From a checkpoint of a small image classifier.
Training: batches of 128, held-out accuracy 82%.
Rows from block 7 of a small image classifier, named by matrix and row number. Rows with one number within an expert belong to one neuron, the router's apart. Each number is 128 + 24 x the weight over its row's rms, rounded and kept within 0 to 255. All counts start at 0. Numbers have three digits each.
After each expert's rows are labels from the 100 images, of 14976, where the router gives the expert most weight on average: "top examples" is what is common among them; "patch colour" is the nearest of a few named colours to the mean colour under the peak. Only what is clearly more common there than usual is listed. The data: larger renderings of crowded toy scenes.
# router: router (model.blocks.7.mlp.router.weight, 32x160, trained with AdamW), inputs 0-79
# up: expert up (model.blocks.7.mlp.up, 32x160x160), inputs 0-79
# down: expert down (model.blocks.7.mlp.down, 32x160x160, transposed), outputs 0-79

# expert 14
router.14:125081111126112111148151139139138131130110157100181119159114109153143121124128098145123136095143178101141122157135142123147147120116129160149133104129127111121120131116167057139135110137131125159157086118120124135106160141128082162124156160
up.0:102124151160154105122137151116169127085129170110179135095153139144101154141075135142134188126144162140118126137115144084132149099182103140148113110122108125108090090121147130167111132111124129091150112127154110110151105124123120104168115165
down.0:156157164100115125167120130108164104101109133136155149116129168144134086110135107130131125173139136111084099117107120126143131130094132137092139116105104103117131118116131117119167156130127138133110151167139129135131135143156192130125111165
up.1:142114124109149152167133109191164133104129076115150093083123062124169148122135110162135111125120121099138099124157132105091140108139085132128129131145128130100093100132115109175157125141087133122140170138126133158081118121093166145138138091
down.1:138166112137155176154115143152142119118108178110142143156102115100108152118104140132110187121123155154160141117101080107098157089163126108156115127133122152151157120112133102134137177185145194155141123109117124174087093108133126133111129080
up.2:136109134188164131153108098130174127131115121127162139120126086125109151094128125113105147148127103133121110121144089115118121123128112152133131134134104098119152124131108164142112134143115074154138106132093105113099168145171104177139121102
down.2:138118111119099126105176150160124109115127136117123141103147132150137208129136088159149116168141141115108126123091107125139142128125159150140133118109147100127145094158116166111191112169116117151135116139100112134158106116120107144147113139
up.3:103139136132097137135160148133101091161124189172113112146104151119144116111150094125087111143158135096155083138092150160143157172141170167118126148164112134127130139137174144101163082139109151118109109101083124131127155101100144124090095084
down.3:185112112142149135141149175134156172118152108160116106119114130101119093141141104088088147134088109120092140168101150112083101098114132143148107087134118138143130144124134142136123096124175119121121090140121169096167135107135102110130179111
up.4:134138120110175119126068145107117122143151140129120132169146122154057155130138135117128104130139136110147150149148140105130139165137125117151153109139138103097107155117142156129155154122129126103097150145127117131115148158115115147094148139
down.4:104134130131109130130128109122112091177153143126127098139144123121158097137120096123130134116140129106136118137170130135232127099098088140154084151134165157130123141169151144105150108147141155185129116129131145158152102149139167084150112144
up.5:191157134135114156156137141096083157176086109113117099124118140094128115115139149119123084139133102108122135125125125136124101113145126094115091162138133155160089125099094163130141168138135136142175145152138121130126204167151142129107106131
down.5:131154126109120146116152089097159152093114152143114129133144140137118126150157175120119136158130117107139115150180110076127130175143132127108100140145119104097161126104126154114120088088133146164111143098124098072154094138123116101110066155
up.6:099112140181097081100139120104120138113133134128138163136150157144129132074121157078134090109165151152119109154170136143104161137176129153127138134130135117129095092179107160148161136115125154132114095095107127136122174140072089165115132136
down.6:119100118187138143118167080120118122103137132156087140147158088062078131114173104143149149116117131118117111151100131142151160138134136138110103135145096109097114163159106154117176098127075111133092136152142131173130123090179154128135141159
top examples: light from behind the camera; count: two
patch colour: black

# expert 19
router.19:134113151121077101126113126122131118126107098152138104091166139149165096133120178131170095156159143134141117110134143127117101119136134123146154121139134112120105104165113145115101129121099086130117115077155131129105076151144117108126082167
up.0:158143107094167101149157115139100137143162168104151142144096104133101113091135109127110135133106115169112132145081110103139173095127125118101174143131142132174124148135167130171109111124106145146104129146122099139129120138123106127134127169
down.0:111119188141141127126117117116142109128079102131134112106157136117084089114150134124117133124135114091114111099157109159125101088073137117128158109098119107184174130100121179145131158119155130158082110105085144134146148108101110127160139113
up.1:151141103139109179117092089110152141120125136137120130154173111123132169143154134108108119088116143154158136089118143146103120110155179162117117110123106173136109122130175149140146126189120078149135144102145131098114143189112182109131139134
down.1:203154142123110098111119137121144091089108121064126116127153079157129122108124120121142096128116154138092094142122130130098095146090084092094129125085137145082131094112143117152129142166095080123133144175130090093096116121153110131112110128
up.2:135086119187112104121164089106137133153124119097146111102157127149145078162147125097125110111124145150135099107153127152126118117119114120145136135172153083146143159132140129109118120118118113127195112136114119101127049131134106104109142132
down.2:134123118124142137132094101108147098126125083149127115118091132151087082162123218101131094136138081115101094154131096128137136112171107166146130094147130111164116147162120143110093149101118147123118107156098144116118121153107085134102147101
up.3:128100098128125155139140146153089181114093106115147109107118178138122094111126100131071127098097145131123105177109111086191127142135152111156107111127117103139143143129111119160136136139149144154149138120104105125107118131138135122078135121
down.3:155124142079143081159133121151133149135144123121162119136152124144136121136149138133161098125140149085134128129100117112141148199118148105103169095128146193132106193178147115132144148120143133119138087103117114103111077104123148143129115093
up.4:091105113125142132124085142128121123130107127148124148114155138120136158093160142147139097125158094115107150148151101134122133068116164157154091135153138110136126125152150143115118162162138113129158127093110109135129095151136076102125125126
down.4:154082115120124112131159120124091123149107126145149161120135148122107139165096134138125144086155128135119158105125156103106143095134149131096144123137093131065148126117111116176152154122155158128113129185141114141136129158141119153127150126
up.5:145122128112148171172073100095134136142130125146160157151158147134112126143105126130127121142128125151112138153129133082096107179148117103106133151136152125091126129160117105154104085114096128147116174125069123163078149118145121107140123154
down.5:117112162138145146135122135090126144068143144134146102138094099099156143140109074131127090150094113141116074105152133168137106110110110100158122135100102103162106128156133135129102122069162111127138098093114149098139113140083161135124116131
up.6:085131123099155097160128172095107118143139111143160135094130121156116098107088079154145156143133137159158092161079121102148137134087110131079133130137100139121145153117096125113148136100132091151131127170087149102136073091147162112127134161
down.6:193124157107148128141116147121132128145109079161127137118138147139142107140172149110096129134117129141138108102123150133119099141133115136146157099154159122148137181092094155122120149157130123182172146094139123167154113137146140111128121069
top examples: count: six; ladder; candle; pine
patch colour: brown

# expert 17
router.17:169088122102133109153157148119133163124138184157138108159122131131124125119101138173137148095181171089144127125126157185157151113105121122137098113128143140127176081128142076133115141110131129113150100100147118114148117130099134127147147173
up.0:134145126141127113129091116161140120134155128118131124082136129105126122128177086159149137104107107117091072110125160150131128138129147093151127086137115093121129148129169154097143157137116150110099105122141168143097111128141062168137134124
down.0:166101128137130182104136164109083179136124114103098125122120166127139156141118111101144112126093113107115175121129148138159136143123167109124086118113167149125133089124144139134109139157141100138137110089100133124174166062108156123091112145
up.1:130128101127146111108099139100143109120113155152124109115119125077130167081144105145131096107112106091119140166120113101151141140130136161145126135118121158169110076151115131117112131098153114152143142110122140171134109089087141128127109152
down.1:063139135132134117149129118106120116168118106104101088115128131140133125131096088143131169173159153116133154099128122131127141124140125166111152141119072125101201187116138157159121131147102141151126145149190134125092129120151094147126118112
up.2:137107120097089140113139092151119165132155145107107108110129112127154093108078124167126126099138126115134152102129117173134086077142180124127104148092132120092152140132107103152120147209120080119092138172110125132156140115177138072128156154
down.2:107128136155107111125125142150165131104132109050138127133150137111146143133086112109096110149096141117146090133123135080065157142100114102131081139113164118092137090144128151102103146108148153127118145154139152146146126165087116158112076137
up.3:143122116132120082123110131110110081113137140148108105170132178123116114145140097187154156123142159118123092172135127160168164151162116128159116110098127153118141133112093121176144162096117152107164147143139128125137142159139152154111139125
down.3:121126098092134101128115103123127109123144183143157196121103098100108124130126124144132122124130116121110135128136113108159175112139125154096137097112092133148161122118085070114136122131120100127089136133127131134105141089121083097148145181
up.4:152160109118139099109121099098144137097144106120102120161107135112117123111142113113175144115156172107096109118139134132149154139133140149151144142116069132124149079117164135148114121138132156099105121118198107164138118096127158152120130157
down.4:150108119147108142133118101123168119151135123116158152133137129151115210150082113129134141099136108095086131126145134114087120113096125080145124096133150145096126127145158133115089098135121132140140138146123121077101134111130099123117094142
up.5:147149114141117157162130083105131195160126128124082126143170151115188117126112126145141119100122085151146160123124080128153133156158103156137111089116142145139150145085160136158147119128124111167147138119113119146164137113097109127112125057
down.5:155157131136104126163105145138076133148165141143152146109143166085124113110147153121095142145095169099157103156120092114149119122137103048100121131127169123109101143124106137142154145165151095141102118128109132122074111142122097129141168119
up.6:106160115157186159124120166117114120140094126118146122131119118163143133144144137137189123104142171107144135119136101110151136127146169153168129164105141114158119099150153140096133119117094128159140115063119077155137095096101111137137135132
down.6:092132100100115125190128117117136109180076107098176119119151134092151139104088162142163146090147152191122140151115123118106076129122106138109127118121141101105119128126108130101138132120091130122147136143149142111136104104120148097130102094
top examples: count: two
patch colour: green

# expert 18
router.18:148132155167155130163137100129128121104102107139145097113118134110089139085107138125112080089133163161142129124106158135119133135138130144112109115158093136089153133118130139158146101127151127113132133105086153119144121145123089172088152110
up.0:105140152128090159100125105098120086114095126117133170109162118122143157098084116132146170153151155139083114106084127121142149105093139106092064134124145138110081101166187136127170111136133171138160129119115111150155162098133128128145107130
down.0:188146086137135103154139158154091135140103093146130106139136110118085144099114146138115164112091147098132120114166111109166161104150098105168125152163134125129148157135102161148143148130162114146122130103144142117115131111102097090095150098
up.1:128118125096147128116132085196162090122152131101106161124126083133053114124160129169115165124138121161128139128112072109109098156127097144135139157147152118123133112122108141141116135107107185129119142109107163121100151134122138127099155119
down.1:127143084145100143130138105111147129122180111153171137130118088128148127124109119126155135138117129103089163078146111156117109080105078157114139109105177166089119090139092139171099120096117161121155106137116093106120140168114150132075120150
up.2:130142133161136089134146150135105095145175123161108154086164094135102157121155092092098100115125159105126115073122153124120123102108155127111105130119084146124163134095112108116131116152142096153098155144109104148096132123101132146144109159
down.2:147114159185129152109151121128106146137108103088126125133092107142115127110139132144117092144154122129101135097115118169137154170135132193102122150131131087125119104100118138171135130098108128082139121151120134128115172125111099129131117139
up.3:117072096139143142101131108135155126126131129144118134113136108181135140121154170123134109111123156142110114153134143097110140119128127126137080138188149113158164097148127114132083142108115144107146084128106133147136080111116087140128123146
down.3:114111153130187165141152130133140149116108110151149127116162132134173099168149142144122119153096140119164129124158085149165102118148105137133148094113101116127142123130157075120116115068150101134128130124122118147142120126127125089093113141
up.4:132067116162120132102153115161102126130091136151126118101089081136111120152158140105110182153105159141133120107134129148144139153142136087138125086152172084123167180116130102080097129103113116119142134101128147128148136114118114126101132109
down.4:108147120142129124121154169100135101144159161146080135110137150190104123162088125102173115150107099128128120142126114165123108182132153062089115115139126132110123154131137154140157134119141138183140148107097094148138114124158159149130152152
up.5:120137134127108144129119125097155120098129130101113089119110140101105093126114146103138163145137144129157093145099137130122156103167153134081153164135144131170142133111177115107160148160184121169162115149158143153122134158126109091114113183
down.5:139099135098116144110109168138112150130103113102153145150154133122131128124096123125089125138092147100137146113137102129159128122134121120121124128114185103095150153062128128161122135121110117135122134162131172137160076097083108142129121094
up.6:114134102147138136114109151131129109099074160076125133164157150114123159165102126174123158146122114143131123143143125149152122110091122158061120168102128120111116152107114115108149132121126135132123122094114122102100134106176084128178136139
down.6:072129123124115101151070114143149111127129133075124154124146157137147138149111144137098112148125110104106145177163103131146116108153098117121105109184124091138140153142117094090128131141176135128145108071090115130130106069129119133145147105
top examples: light from behind the scene; count: six; ladder; tree
patch colour: black

# expert 1
router.1:108133143089093094145079149118109123146124126110167139118136103139132150115134137190110145176166144151140138108137149119143140121157122161084090116108133110122108159124147139141145138163118131134154140101106086132083145129099105118136124136
up.0:129143151120127125120116108102155128147161083106133145161128128114121126145156120100106176137168154157114127130124106108147092146089137095108132112149142156147147126133065139157174128059116099154211098122135161146135182094148134152099118119
down.0:120092090115151149150118114129145161125081164117155113110177142143111159157108113143134124118131108113146122121128145134129114116086143120139154167166157106080130140162120137128096134156156107093156160127112092144054131130177114120126139119
up.1:116135152095104135102140141115156111101119154140153132148117123129137181139160149147105121110148105139106087136115101106127164117131120095080083151105152089142145118105117121134158181113106103127143088095176107131138124142166143111120126085
down.1:079131143133117106148131101166130124114159168112129142111109165139111141073127145117117133123119138152172172193110144125107141090124095174144115140102152146147122121103129170119128120193125147159138111087147110133094110137122109120129120129
up.2:075115085116141114109114140158123139120123126156100092135164132111130113149095180098181139137126093136141105125135138150152101157160110128107118141137114114114114113148148128090162095120100162098134133111142114072139160137140124116130104157
down.2:140127172133089165122087158134127169107103141105154112113110082135178091107137102156135130104139150132152144112139144116125115141148155144142127123128124143093098149096130141151097161159121129116118111111113154134101079155156164121149159141
up.3:118129115141160122074145138120166168129153157156118120172107120183168155149124109125114137138135133091132161110155147130110109099144120123123148149169156103114197134107118130156115140106117087143092120166139127142111138143069126106153123114
down.3:135156095123143112150129101161147164105090155186120119086121140128193096118128123118128063178113121120154105151138144086149097146143099150115137120133143070138095140119099122138091113126098063073124162119158097138132135100129116110143117136
up.4:127110164085170137143118140177134124128118176148071122124154121125088135126122160108106106179094144116105103098122167122118119112126129155141092152090085138101123121094139127110129157158116137134154131131107115119139134156147178099110151121
down.4:111122119153069110126130125076162170160137138116145114089127129143145122144156121122167108156133102144126182137121137123155161103101148111155124088095116143170078125154133119120120174146133139114124115124152116131114154142087132147108143157
up.5:165123151113130124156125138121100116086148134159096085144100134136097170153120165144078091133194104153091119149132169130123149149136168143110157164149112130103133093154096145156139122117074145163117119108130120135121087134112136169139117117
down.5:106116109127112097089134106134120110184108112124099108125127134135110137111147131157165111156088166130082134123159142135108075120135110152136107108102138134118127120108087128130157115094136119064119152146134118136140129172147156123085112067
up.6:095131108117100161132169126092120137121097154116129128111119179127152177139128105114126142143146099132114105116125174144117136178170118155123153154096129117080152143161136162112118118114087111106127173119170139143114114143108107115098151153
down.6:127159137135087109182111128154108131137083066103183162147138119126129127119119146145098104140111148123127108110123118137123123147156151114148119128093127126122112158112119106163105126106146144125186138103178105108136145132106131132167117131
top examples: count: six
patch colour: brown

# expert 16
router.16:162153120130072160141083118135113151151105142132127123126134160148117105153112151104170097124097153112133109086155139118120087132171135098144140121093111152167112105160122111146134129163158110112126133088165158143145141132117127142102096109
up.0:106123170163171171136100141113110131101138156171132119127111092152131131128130135142179106128147146112110173079166172127111131137107163126119126123115113141100158144092118124170103091098157115138139145133128097114141165130060139139115108119
down.0:144097131111145147102128127087150142118137104106153178087108113107105162097139153129091101132138166111172092126093097085136094124124115163108130110154118126130100152135129135098147103167174128162182147112123133085139118136142122099167101104
up.1:090113116093078127158110121111089116168161139138124157114128139136128109111117149167107108182143123119108106120113165147167117109085129065116134142153115166150123132147134078140078118146111121128135106140149166124131169127152121130089166150
down.1:092119118135121133164141121127149150134123110123164112140121179118130109141125100094119093071124128133132110158089120140105147104126075134140105123133170099131115065128135174109095099128158164162103119123067130117102129128148165149120175119
up.2:139148124137121101152128157167154124137144167085107117133163108144102137119124142145122152133136096098122148109091124147149197125186133117143135114132143170136136102105140093171136071107135155123106128157143153168106104116151135152146116110
down.2:090127173093080136121155198109118116154042102138113129124145123160164126103122138119143129112152149128150116160120124132113117148156151110117132123097135126138158120114126127115131157124093098135121158124152135144132120122125108148109141104
up.3:135091105137098130171123124130132077130104164098101134161102115114166099115152131148162124131132140133117088103136086157143084171161123133135137111141096118096140109161160128149151123133167118080159149129148124134176138122093140134129138104
down.3:148101089084135095121113127132123100081133123140116145113102125075119118085108123139133110170100163109106142161132135109109126157158094139118101112095085143111121125141090109122137119143180109110123145132107093132143136142109072160149109107
up.4:127137095092095142132088076154123168131111170142120103092107136132108095111190142145148111120083100160106134116121104116122094163193133104105156076135120113110143139111180096130110137135135105088122142114160162089130163102107097102125138124
down.4:078119133129163105126072090120147150153154156122104164163111153109136103113120119165134142139172099120120116139158138091140100143134130171143115109136113124114107129145112158143155060161109108132138117153170139103142143137118120169089125134
up.5:110109088126134119141107161117128076121098110115102125107096113141175111136129114147113130108108139115121135133106177106146136127140149165110161177148148161084123130163159119132096121120118138144178118116121124109144143106174160146119173168
down.5:063094165139069159132181130118129118124156112132141138068090132134168152132087129110105107082111131108122115149101119128154118126153153108147098140133156110155119108118179123159120118093150122133120125128132148128123141175095140149097097127
up.6:122136155114073135122141168166101110123154105165124150097138156151133156136131105182173110134129143161130148117126127126117122158143132131115107103113173128105111132081066119114142095150133085110112092128150115099127114094153159095124130147
down.6:082114149140126129148188097143156141132162114118105098107130131113118130130113146141141159073194133139175116140104121173139114095137113141124120117145166116145097158162136172173112115121100139168133123094144136168135149088141132098107116133
top examples: light from behind the scene; count: six; hammer
patch colour: grey

# expert 10
router.10:132090146142134114144119077124101128134117165138153145138136140106149100136124117149120116109122175103107106114152121156160153099126108122151142114160148173148110148144164128139114157153176145112129093155115137143125101110120150097119143199
up.0:168128133107135134129118138108154143136147128107114105131140147106129140096071133120107168132118107170114115108119107135100116139121125128145139111106157129126129098078153148139122101139151183140161139146162163141128139135114105135174062098
down.0:153135101141178161167117140096142119100180149073134091137087155136107130109152139146092097182116101146118128126141105088133127155171168112133142173149115136170131127149141130107133138144107131104125136132123151120161167106135116111102147128
up.1:112111067136140130094106123092141088118114127113171127154127077117148115095114125113125083099110172113126112095133118127154141135145151143116137161151147198172134133130185167170124157134153163131156085120129112100127105111123123115130113144
down.1:137108117150105102109137101095111144126151161165076078160121164073166123145158124146140131113119147144134114161116100144122121146142143142080107158123120136086142164101111140123109133109127094156109128181133152170132078119145154124117121162
up.2:120130121150120120111131090107123107147076153169155088133099105129131126123151106134116127130143130095128142077115149138117069165157129103142116092147085102134153138194143108126126127112133135155144144118134113125106119129161177099136132097
down.2:092129119164122114085147106149059170156135122143139109131089130131127138149089114168169098088118134125116106133058136133123130082144104119125115145102085108108133095136123144129166196101141133162123117135119129151145100129143160125117096114
up.3:134161106125116109079111126143137123110107119173143147107103146136155118156116166101167125146158132130149113106125135117123120146152133100142102129164120133130148190095151118131091102133098150135143111124163187131170135129113104120137097060
down.3:114109125129114148139103112136144134110088091120128162119115130120118103105089137101169115118144165087174110168096114092162126138148167154160114110143174063137142115110134081101093134145125132105141152134139132109146130118154127118130134107
up.4:118077108106115129162134137097135112107118126146141133099128108113138138136178122117098116156106116137121137173110116137132120080137145164094151165127171173146172144149143130155093123129119143123116063121130118184098138155124125135117142129
down.4:111117134101096135127126145135115091130119148109118150145103094111099092134150174161193125149136111117125152086120146087147138111145139149147172111134132125126121102145112134092152166088160112179124168167121147118135116174130148148125150163
up.5:103115118124132105121103142136101129082141142147112140147127174147156129159118109130108091145137088119091118084109146054136155149117143111142160122142138119169131152097137115098150146131131136117144165142159118181131138112118146108088128143
down.5:122149145140113134148104105104150084147146123184132094143115150131095119125145110086113171145093159113132127167128126082137094134199149148119085113150134132144131206160136161130134098155152115096136134125115126153145098140109099110116082127
up.6:076124114119169133146122096154126129136109135120175125136088112060164099147108146130110139102109138177114122145152125170161127160153080121120112151050106149137162134134134108114126139097140125109144134137118137090136112164134132163145119109
down.6:124089148112130145149106116128143126114176140140127158130145134106102090106147103157141162132126112121112105098108121204123146134132100135114137117096129173147110129086096140137133152163145109132142144110137158167115143072108155141101129109
top examples: count: two
patch colour: black

# expert 12
router.12:109082133132102129163175092125158150148154110160138107121095117100120112119124160148113145097116137137090140158128135121174142114107112137098148148125118108112150140151135095129144111089124122128164122143135136140142132116113114149144149103
up.0:109086122159097165119111117148122143128133161153129144082143142121188095098181110126152059116136152114138136089134159123170089156153137156179113106114150150168155105113116163171094163104091127126123132140144138118150162174113153128154122100
down.0:155126144159080159105143118077185159144140131145142171118128055102119130134092151136174153155112095106132096167137179108107173144111110135156158149149119133136095147160071105126123134156144140149106141112095116136086153119133124113110157129
up.1:102174113113114166111097133107135112161087142130110123102145106136123109143122146116124178152149140092137162098096141079209108143107126141157116133130116107123113146085091144165104150118099136119129140129122148125137129099142141141142161109
down.1:102076076140122161168123141096152134134130181135134137139104137070127120136170079114110081102132117129137106121188103151138172114148157092146135089121139128138112107109090118094143121137130139132116104155159131107128144129151142109152110119
up.2:184148145119155149161121180144137137175120121151104131124173133109129095132138158112146131125120118144151114153138139125124188117096139131130097136150148120116130137097139095111090149201156116103114178055130133143175118098173130162136118093
down.2:104119082119158132165118135126123111135144162116143122141144173127137129101114123123131137151144138112088140116131114146172102089111085141133130163121104126101177074116104138146118066131115115101141118152143125112115110167115150180114115080
up.3:118143125168145141149168093123145152134117111081130183116151099069126181118127128121131122080137135157072147131092118136120150116121118084099130134119121127106141116119111128108169157134117136108105119160119159140136137186145125169143138163
down.3:096151149127152114155163116134152136155134115131173100133096118108118168164120170166138171169136122150116150134106124128112125130093163137111146131153134120152114139120111144108126116073107176143153113141163175153168149103148138135136118138
up.4:124118099123086105088121146129112129163102147130149106112073139171113133130121087151147122110122142118152126147101146169147119121113090142122142107125090144131121145137147115072130101119096130128117117073130111096135158140126106082148131084
down.4:134163164130146113123141091115124137163112152075087152136146137126143154147136092118145113124138150145105101152142109115117155113124158111095121161116157131130140095157095135100083129099166138121124095127151115154138108129115118125135150109
up.5:124139148115085174163093150128175111115135105115135174117114087103140121119174134159147116103159111136139145110167111131140152119153130096112116137162148125179200108124177106072164128129089115117107135160118132123094159132147126134103126156
down.5:119112104154118118152110105146127120130132081110142125127129071149092131153133135161153157150142090145117132110101143115123125130106139157126112131110164124187092106128055138127139155166132146145150079137117123076176122093096147115128159157
up.6:151089068159109157140116161124157134131098171085146153113126117107108117121159118122162159170141131157130130156168140128161118171134160106170111157129112120130118114144159144086094127098091172143113150121118157111175175106119098114151135119
down.6:109121138083119095123117114112101115124167143124139122140133117155165139080128134106103156179120125115158111124130114114098157171126158128126079106153098125146135123119104142114110109126117095135108105169093129101112109090106117174117152131
top examples: flower
patch colour: brown

# expert 29
router.29:113122126132106110096114118127125115135113121146149131129084103112146129130159121133116088105127131085135136145104154142187140144116157130144073150115126113141182075119131119105127104105123144122108105107109119113169133138070156128126146157
up.0:137083127095164085148137147144162124091125163122117131168140128122127137122098092147128149093099158102138106141148142135133146157137075179148115132118145171131152146086127155086103119161126147137131122113121064142152125146081112160139154115
down.0:086074090114120113177142142101131137119155135125094154145106116105149119140136124109127094153096138111113150110127100143165112125112151118137171141121203139137100138127153140149130109151147150140124115095116121129136109109132123119158148155
up.1:123138115116137181118136133147151098098162163143138142142102159098094183153117143123104166109101150129155110104109105160104167150125135129112094120179157130123142124121152147130082090097097106120090133128136146138129105156160142143126122145
down.1:146123145170138169109136147132137148126128170173132156113113099140094110161140149124086142160116114075110111122104096130134104074159138090136130121133095141140136087120108096137145069115166140135160083101103110122137136130089153138142104158
up.2:107131131097136107101135165172184156099121168118100138145115121141141146118089099165132103151102125131126136057126169103128138122138138099146160133124138144171158143116131070115130153110154164138147147102141098153131135188145148089157122131
down.2:072099170124111099132136143116129124133103085103112140168164133141173099151174066139153132138118092121119106114101097154128113121092120120109141129079115129088117132118161143108102097110147094119171119127122152145122124120121142154181133143
up.3:095127143107119094098149135120134153114131118166154117122130051085158119125115105133101114150104141138116120127139100129111125109148127111132091113086116102148118152130142100189146142159131145156107126123151109085078138147153192157100135107
down.3:104153117137142110145146123122101136153127120116129075115094142175157123168118134148118144153150144132117058117129143172135126116111134108154119133100106164114156086124157122136106141148145140115078148110107100147146155102130109122148132128
up.4:111132125136151146138139135089141128098155121122137160158139135143104156124131102186091112092130105123114126182111128113109137114102147163116136116181086168123156145081165142118116118143143113093123161145137152135101138103107133122105147148
down.4:164111150134107109119088117164083101073162122122120119114150147160126129179112141069152113174120148137130109121155135111167119139144158154132126110123121103126144136129114136105162152137094095138152125140146116085107114143150130120148120090
up.5:097105117155120135094126103139130115140110135154133164146114201159155136140171124139150102126142147159175121121089127089115111115085140137168137168172107094129119155090112113128163097102120127161145124087095144124126110129138119174158095143
down.5:057156141140107130139142114126167162135114109139135107129107083106133105135119126131140113121105143134148092074121126127115092135131157147182159132114093129115113171153136175080121069129099121140159177123157139118160082126142143135128199089
up.6:125115117143117117107132126106120171164094137136165149134134129154116166111141107156135131080106157144144118124130135115163102150088116152103112139162167141115129083123184124115150130133170143085175167158083085164123121142096087143094165133
down.6:098147079115133102133093131105100192113156161109119168125121121068124150178143148152126097147133109120080162138121138117115133134138169120124116124110117116138097137165166132157160100116097151128147091126129153119101121120134168148135123072
top examples: count: two
patch colour: black

# expert 6
router.6:109133141094163138133111141118127124097092112105193124121108114125124128125103148124110128138162163095124130127128160172183143091105137113107088122108106138164154140142128125111086137130152118142154118101115137128158096139144134132153141152
up.0:091089134119096155114157137146177114136076127104137146117110136142110125077128149128117115065088118147138110118173146150130095106112137138134118131130147114127118108119164128132113132141135088143098144142133128119133067118091197136148100130
down.0:151175157090075160107143118190141112084098108135127129173175134116135138145088102138142120125108122149108121155123155113144105115156156145115146086117109103170133121150174120117122146150118073107165121133184146111124071080091113109120082143
up.1:189149130109134125139178101087145130133115099097170154133125137150131129103129129148187103103189120136143100104148132123135120120135109116149141143139143141085176141112131089083133101116126130115106108123134087138122104090151098130173102138
down.1:101090101158089160097157151110110148146157149141143178095143137105103146106151170123093181131137106155150139185089145140107105148089129123115166092147125132159138120128098131149132153113102111120078176122095118125133134127101144148114143129
up.2:092128164099109137114118140124114150139160128113145100131110109116169144070121119141125098112090145101130172124111151128119133149203111133075164133100136119121128162167142145119121176143123098077126140153159123117148154131118136137143133126
down.2:098119088139113168106096136132164130154163151087114113097115126132137125124140166084120099145148162165103123124149088118118135114128136151104141108180113126103139087136143103127167096127177149108108135103161148096190118159146091114136129115
up.3:079136137133131128145124148131142107127118132141160133104132147073112149132109126139133139131114103144109114095078134108117083185127133121114162128167105086137085108131146149077133122137104102152168138131094104113131081097189173128113161102
down.3:147139140104162133160118130110080060147076149128126109126156169108128092111087156132142125108132133167140169086129106117091109098139142115121116147113131100130128161126055155148110111142132154136149117147141156122085124066160149150111144082
up.4:153090124147179119110130139081097158138085168116143179106109156121136074082167130110151141120113130097148159152125187160118114120156146172128122142095147136128116138105132149140107095060144114167155174130164111125114127116174135108129145141
down.4:088115126102100211149138121135148119149147124122125121159105093117115118146106108162135154141088129157153105166147148121134144155090097118144128129151123158127108126164108147110138135138136167103161115116113107150150101132120124154162080142
up.5:116157105095151145118098082133149146130155135047176128113116089139162159082173143096135095124152110161138142109168149167140093135151118132123132114100102110090160141174110130122126100100132111152135105133125146175097178143179148177124137121
down.5:130093140148107118129111127108111103181120166139132148146176127176155137158151099117106121096117106107093109132121118097101151116094150159114142153165085137156135127114116107147137116137130102116133150119128089129116152111129091153133165133
up.6:093114129096147133146145100077132148153134149135110134097110122118104103144170081129077137126143163161116144149133167083120105132112100149111136091139125132117151131100159099098110124117162151150175099095140150115100103141106094150094138128
down.6:136134119100101156116121145097123108148124126175117100112104144129096157139113171153122166105127144120138132198133127127116129168095080149103111153111164116139167126140158103142113121137101126128133117126123132082137098103113156116101142144
top examples: count: two
patch colour: green